config = dict(
    image_size=48,
    horizontal_flip=True,
    cutout=0.4,
    targets=['pose', 'top', 'trousers'],
    stem='deep',
    avg_pool_shortcut=False,
    beta2=0.95,
    lr=0.0022,
    eps=1e-08,
    adamw_lr_other_params=0.00082,
    grad_clip=5.0,
    steps=14400,
    batch_size=384,
    epochs=28.4,
    final_lr_fraction=0.05,
)
Rows from block 3 of a small image classifier, named by matrix and row number. Rows with one number belong to one channel. Each number is 128 + 24 x the weight over its row's rms, rounded and kept within 0 to 255. All counts start at 0.
After each channel's rows are labels from the 100 images, of 14848, where the channel reaches its highest value: "place" is the part of the image that holds the peak; "peak on" is the class under the peak. Only what is clearly more common there than usual is listed. The data: drawn human figures in many poses. In brackets: how many of the 100, against the usual share in percent.
# convs0: first 3x3 conv, stride 2 (model.blocks.3.convs.0.weight, 128x64x3x3, each kernel summed), inputs 0-63
# convs1: second 3x3 conv (model.blocks.3.convs.1.weight, 128x128x3x3, transposed, each kernel summed), outputs 0-127

convs0.89 [134 139  86 151 106 159 120 106 120 115 129 114 143 165 147  90 122 107 137  74 145  95 115 126 159 144 141 131 135 156 124 151 137 113 136 154 113 104 157 138 130 140 124 155 104  86  98  97 126 141 167 130  75  95  81 143 146  89 107 122  98 150 131  92]
convs1.89 [168 107 114 121 138 148 122 128 133 141  89 109 156 130 114 168 158 120 116 128 136 188 148 147 142 143 107 153 147 122 127 119 149 121 135  87 143  92 139 124 122 144 158  77  89 139 117  91 121 188 100  98 105 128 157 134 145 138 147 110 124 196 137 212 142 135 135 124 122 121 155 132  99  94 111 157 144 117 123  92 132  84 145  96  88  82 113 142 127 104 149 129 135 148 153 114 146 133 105 110 158  92 125 140 104 120 120 149 109 164 129 152 157  98 104 119 109 148 157 119 149 123 106 114 124 123 125 114]
place: centre (65 vs 11.1)
peak on: leg (25 vs 2.2)

convs0.64 [ 78  68 130 121 155 123 111 148 156 158 154 126 123 137 150  96 129 158 124  68 110  97  98  98 146 154  88 143 113 103 167 105 123 133 127 109 118 124 117 151 117  94 135 134 137 120 154  97  94 109  91 142  94 119 128 131 148 112 127 134  92 119 161 143]
convs1.64 [143  80 157 138 154 107 153 120 118 150 136 100  89 152 118 113 147 144  84  59 111 129 154 110 122 115 102 118 124  82 109 163 139 111 142 111 123 139 117 130 143 130 176 120 146 112 142 126  82 145 129 119 158 131 124 138 158 112 119 135  87 127 114 144 153 160 126  98 161  88 118 139 123  99 133 113 143 132 127 165 112 119 107 101  77  84 142  75 119 144 114 136 149 139 125 137 136 119 148 145 108 121 124  91  96  53 123 125  99 151 143 108 139 115 145 101 139 132  94 106 133  88 123  80 115 109 163  91]
place: top centre (35 vs 11.1)
peak on: arm (31 vs 0.9)

convs0.18 [142 114 115  95 120 180 124 138 101 110 116 137  82 131 120 162 129 142 140 173 127 107 131 100 122 125 130 124 133 119 183 161 134 124 185  83 160 116 127 158 127 109 130 153 104 102  79 112 130  88 124 146 144 161 175 103 113 128 157 124 134 135 127 115]
convs1.18 [168 114  84 130 166  83 130 114 115 141 119 114 103 157 115  89 119 118  90 122  97 109 163 141 108 106 118 139  96 116 141 114 102 138 165 137 104 111 142 153 113 140 162 114 155 140 117 109 104  98 109  96  94 141 138 102 106 137 102 170 105 125  88 118 129 118 145 142 123  94 157 139 125 137 119 139  88 150 139 155 141 205  99 163 102 143 115 119 119 148 150 103  98 115 145 122 120 140 129 157  89  71 147 126  82 135  91 143 141 146  99 131 178 115 120 146 122 119 112 105  97  74 118 135 120 107 112 113]
place: centre (66 vs 11.1); top centre (27 vs 11.1)
peak on: leg (44 vs 2.2)

convs0.74 [ 93 123  87 160 136 135 106 116 137 103  99 125 138 120 109  87 155 162 152  97 132 140 127 114 101 116 139 135 127  86 128  71  95 113 119 129 156 186 132 146 144 116 118 142 145 116 121  85 130 122 127  92  79 129 183 144 124 132 109 137 158 133 101 107]
convs1.74 [125 129 105 104 168 142 148 182 123 114 105 130 127 112 142 116 123  96 122 155 100 147 142 139 145  98 156 167 125 173 131 119 107 170 163 105  92 165  98 166 133 139 126 111 149 132 157 121 100 115 170 121 136 123 123 154 144 124 147 117 148 135 116 122 196 150 104 125  94 104 103 126 127 138 111 140 138 154 125 108 112 125 133 179  99 148 130  68 124 144 147 158 109 141 162 123 123 117 126 118 104  80 126 185 145 165 120 188 124 136 133 149 109 158 134 157 133 130 116 123 166 173 113 139 140 155 145  95]
place: centre (46 vs 11.1)
peak on: leg (29 vs 2.2)

convs0.121 [109 156 107 140 157 128 145 130 145 148 138 130 196 133 144 135  92 121 105  85 141 113  83 134 112 126 136 115 153 121 139 153 160 123 111 153 208 147 117 133 125 142 120 144 146 118 124  91 168  85 135 116 124 151 124 121 137  99  97 128 112 104  88 148]
convs1.121 [118 109 101 129 158 115 119 127  91  93 119 122 151 114 110 155 104 118 160 101 119 155 138 142 136 142 135 150 125 104 144 150 158 126  95 122 111 118 114 118 130 130 164 118 154 102 116 124 103  99  94 160 139 126 165 125 153 110 112 134 143  98 143 122 143 121 117 101  96 178 120 144  88 145 121 140 170 108 106 151 142 109 122 120 147 118 102 191 152 111 121 113 108 125 100  97  91 160 127 118 168 151  91 139  93 170 146 133 108 133 118 174 105 103  79 154 125 134 212 133 126 194 119 120 121 133 134 104]
place: centre (76 vs 11.1)
peak on: leg (76 vs 2.2)

convs0.117 [114 104 103 150 163 126 164 138 150 121  75 107  97 118 134 109 127 128 153 121 152 109 107 115  88 137 136 123 101 141 123 148 150  85 108 164 140 127 118 148 110 136 112  90 138 137  92  77  82  97 145  95 107 138  99 118 143 115  91 171 163 126 112 123]
convs1.117 [122 112 139 119 127 101 128 124 122 114 135 153 137 113 142  97 142 118 127 139  82 152  91 145 129 112 118 137 132 170 134 148 127 131 110 152 136 117  98 119 112 141 137 132 132 156 114  81 121 115 129 141 137  95 132 161 230 121 131 118 174 116 111 105 157 176 106 120 160 122 169 133 105  94  98 113 137 122 132 146  95 107 130 145 119 110  76  74 148 117 167 120 121 113 147  84 101 121 125 165 128 106 143 158 112 136 111 108 115 139 104 142 117  86  81 149 144  85 164 116 119  99  90 106 129 155 122 100]
place: bottom centre (44 vs 11.1); centre (37 vs 11.1)
peak on: foot (40 vs 0.4)

convs0.73 [120 146 101 128 146 123 113  74  96 130  68 110 128 132 120 114 113 181 116 144 127  97 126 131 113 140 117 106 142 104 101 121  83 122 120 100  68 127 102 121 108 132 129  95 118 122 124 109  81  84 111  90 122 155 159 140 140 153 134 142 136 137 114 169]
convs1.73 [137 104 136 148 142  89 128 178 125 125 142 124 125 145 101 112 146 115 120 142 110 147 152 126 151 139 135 128 140  99 117 173 148 171 109 151 166 157 102 144 167 179 113 124 127 164 174 145 163 122 195 125 149 118 158 156 125 154 127 102 139 115 160 143 170  90 152 102 122 165 114 109 100 148 123 109  94 132 182 142 133 119 139 117  85 115 158  67 145 137 168 121 135 119 110 156 124 114 121 117 165 160 118 108 116 133 119 169 148 133 153  98 141 131 143 138 139 121  87 138 147  83 127 126 116 135 114 156]
place: top centre (75 vs 11.1)
peak on: head (100 vs 1)

convs0.24 [ 93 131 130 145 157  98 151 108 138 161 144 157 135 136 136 106 138 106 200 115 125 100 136 113 143 149 130 140 146 125  95 129 121  81 120 141 111 149 141 129  97 107 141 132 136  86 107 127 138 183 125 120  98 127 187 124 145 109  80 109 109 165 127 108]
convs1.24 [150 147 119 118 106 131 108 119 124 108 172 114 150 129  82 140 124 158  79 148 134 128 130  86 102 122 156 169 135 124 133 102  88 131 138 121  84  72 136 120 137 121 109 191 143 105 110 137 152  92 105 101 144 114 140 102  93 145 131 153 107 125 153 131  98 166  96 143 106 107 177 132 121 106 144 148 120  93 111 148 106 174 140 113 101 202 117  97 118 129 119 103 128 149 127  82 113 151 117 141 124 114 119 146 125 113 128 165 107 125 128 146 189 147 144 138 152 142 122 152 114 126 133 136 180 110 127 127]
place: bottom centre (69 vs 11.1)
peak on: foot (53 vs 0.4)

convs0.101 [ 94  87 105 153 156 144 130 107 116 122 113 139 170 115 140  90 102 137 158 128 111 140 103 139 154 134 130 139 128 118 124 133 151 138 134 128 125 176 162  83 126 137 125 109  90 128  73 119 142 162 108 105  92 166 104 125 145 113  64 132 134 151  96 103]
convs1.101 [153 137 114 137 136 116 196 151 118 124 104 137 162 127 113 137 127 159 138 150 169 112 127 142 145 115 129 185 178 140 102 100 122 111 120 130 105 106 141 116 124 149 111 163 119 137 165  96  93 105 113 120 146 106 114 144 102 146  81 134 126 145 162 149 118 134  96 116  99 112 108 118 128 118 127 129 111 145 123 137  88 116 100 108 147 106  82 162 115  92 130 145 112 144 102 139 235 124 134 144 131 125 137 136 152 117 163 138 101 117 125 160 130 103 112 163 106 170 150 142 130 152 160 145 119 173 125 106]
place: centre (66 vs 11.1)
peak on: leg (45 vs 2.2)

convs0.77 [106 170 132 119 112  69 112 100 122 136 133 117 180 132 143 129 145 114  96 118 133 122 118 163 192 111 112 148 146 143 142 124  95 141 105 177 128  87 137 103 162 138 117 119 126 129 157 125  99  92  80 135 103 125 116 140 116 144  91 115 105 119 120  98]
convs1.77 [136 117 103 102 164 111 119 117 129 112 119 121 139 108 102 130 186  86 129 101 143 119 105 116 126 107 120 118 105 129 110 144 118 110  89 123 149 146 133 130 148 131  92 111 108 136 184 118 128 141 111 142 156 172 124 163 160 139 141 136 121 116 133 146 152 132 185 108 163 136 147 122 147 161 179 113  94 104 123 132 130 123 169 127 131  80 116 170 151 110 119 140 121 149 158  86 145  76 117 124 127 177  89 151 134  88 116 131 119 138  85 191 156 123 124 174 126 170 121 132 122  86 121 109 114 148 111 123]
place: bottom centre (65 vs 11.1)
peak on: foot (54 vs 0.4)

convs0.0 [111 117 138 140 133  88 102 144 118 143 137 110 165 107 129  53  99 145 145 125 136 164 151 129 147 157 138 127 138 172  97 108 157 112 132 144  98 145 140 147 105 138  63 133 105 130 119 126 141 159 113 180 101 134 147 129 117 105 101 131  89 121 107 146]
convs1.0 [ 82  91  90 122 111 117 125 111 150  99 145  92 107 118 136 165 124 122 167 121 140 144 112  72 149 155 130  97 101 107 108 127 160  96 107 146 123 118 121 129 126  97  94 110 138  91 104 151 117 128 102 112 103 130 104  90 113 117 111 141  73 113 108 135 124 133 158 156 129 133 127 119  94 134 129  94 103  96 125 146  98 147 147 113 165 140 122  98 113 154 109 152 154 160  92  93 119 125 124 150 143 101 124  95 111 112 123 113 157 102 205 119  70 119 125 105 111 130  89 122 131 133 103 145 123  90 136  81]
place: bottom centre (51 vs 11.1); bottom left (38 vs 11.1)
peak on: foot (51 vs 0.4)

convs0.120 [121 140 120 127 156 144 123 129 133 138 100 151 148 141 136 123 171 109 117 104 145 102 145 169 129 147 176 154 109 150  97 126  83 144 123 141 167 125 116 102  87  85 135 131 140 126 105 142  87 100 124 154 169 131 117 125  81  99  89  97 131 104 113  84]
convs1.120 [102 106 107 119  74 125 144 144 153 104 150  87  85 120 116 132 115 105 134 130 152 124 155  85 100 136 148 111 159 118 116 113 114 109 127 136 132 139 127 129 158  86 114 115 121 159 160 144 112 132 147  86 147 138 104 101 120 142 160 145 108 141  70 155  58 122 130 154 134 111  79 113 127 122 172 114  90 131 136 104 104 135 146 113 150 137 161 120  78 119 120 121 135 154 125 131 127 113 119 123 104 132 165 122  90  93 118 135 135 112 170 125 112 111 149 104  79 114 139 109 153 131 193 117 146  81 101 103]
place: centre (80 vs 11.1)
peak on: leg (55 vs 2.2)

convs0.75 [128  93 141 143 163 157 113  80 140 130 138 156 167 126 138 109  98 169 126 113 136  83 139 124 153 149 125 137 126 128 134 177 116 131 121 134 154 134  79  93 144 129  87 125  94 113  88  80 133  95 117 124 141 166 118 130 107 103  95 146 104 101 103 123]
convs1.75 [126 194 151 116 186 111 137  89 111 104 143 145 120 143 142 117 154 140 171 130 103 146 129 132 142 108 132 159 148 117 113 143 130 126 140 151 159 145 119 129 105 107 158 158 159 113 143 140 141 133  98 149 111 122 113 151 150 171 131 146 140 144 144 160 158 111 150 105 131 150 163  97 152 136 198 121 117 115 136  62 134 120 136 144 181 151 148 181 156 134 110 129 156 153 130 131 135 128 163 155 104 149 134 115 135  98 141 112 165 109 129 171 125 145 151 155 102 128 180  87 135 151 147 151 145 128 102 110]
place: bottom centre (70 vs 11.1)
peak on: foot (49 vs 0.4)

convs0.6 [117  96 133 132 167 128 120 115 145 145 124 125 145 130 148 132 129 110 144 153  59 129 136 145 110 154 171 142 114 117 116 140 144  75 145 145 104 123 102 167 115 160  86 129 140  91 128 104 148 129  69 133 104  87 127 165 120 157 108 121 130  94 159 117]
convs1.6 [115 144 150 105 128  84 130 123 134 133  98 135 145 122 126 120 144  96 133 109 112 122 150 153 122 108  88 133 135 118 122 198 111 114 123  97 105 124 123 155  99  97 142 172 138 108 160 151 117  70  65 139 127 147 112 137 149  82 123 117 114 128 103  77  98 108 142 125 122 104 132  62 110 104 103 104 139 145 119 107 148 139 133 102 156 127 111 121 128  96  97 100  98  95 171 117 202 107 103 123 140 138 116 126 120 118 135 162  94 134 113 124 150 115 133 132 152 133 146 138 124 134 111 130 187 102 148 104]
place: bottom centre (53 vs 11.1)
peak on: foot (31 vs 0.4)

convs0.112 [ 93 118 116 119 148  90 101  91 115 120 109 153  93 160 161 136 117 130 128  87 112 160 101 153 174 157 125  77 130  89 119 110 142 134 142 138  99 107 115 117 120 125 147 138 121 139 107 100 104 118  92 102  94  93 173 125 123 147  84  98 138 114 120 117]
convs1.112 [137 127  98 127 128 114 130 161 121 146 111 135 127 116 109 123 148 148 136 129 124 112 109 154 138 194 108 114 135 133 140 144 164 128 174 123 128 139 120 150 171 142 114 127 128 189 118 136 144 125 128 139 136 113 124  98 129 119 159 149  90  80  85 119 119 123 108 165 118 114 164 121  69  99 167 111 111  90 141 126 143  97 126 162 142 166 151 113 134 131 117 111 152 132 158 126 141  91 152 163 111 151 142 107  93 178 158 131 165 138 176 175 133 155 138 151  93 169 115  87 150 125 137 162 135  85 128 134]
place: bottom centre (70 vs 11.1)
peak on: foot (44 vs 0.4)

convs0.19 [ 94 102 145 127 168 128  96 128 156 150 159  98 121 106 181 104 111 112  87 108 134 117 156 129 153 154 155 145  98 146 168 114 126 140 129 163 108 108 159 108 113 151 149 131 138 111 111 118  97  69 144 127 155 102 106 133 154 143 144 146  89 120 118 158]
convs1.19 [107 106 112 111 134 111  78 122 123 122 134  86  59 121 118 127 126  87 163 113 121  82 141 108 168 134 127 126 114 153 113  95 137 161  95 124 116 102  85 158 100  97 150 124 120 108 140 105 114 155 144 150 108  88 124 121 120 145  77 109 117  69  96 122 112 113  91 136  99 127 133 122  93 110  97 100 128 131 111 137 140 134 134 126 131  68 109 148  86 119 150  90 118 163 135  91 149 130 103 126 134 141 123 106 120 138 126 144  90 113 148 137 115 116 127 156 129  98 114 101 143  95  93  74 103 104 146 139]
place: centre (73 vs 11.1)
peak on: leg (38 vs 2.2)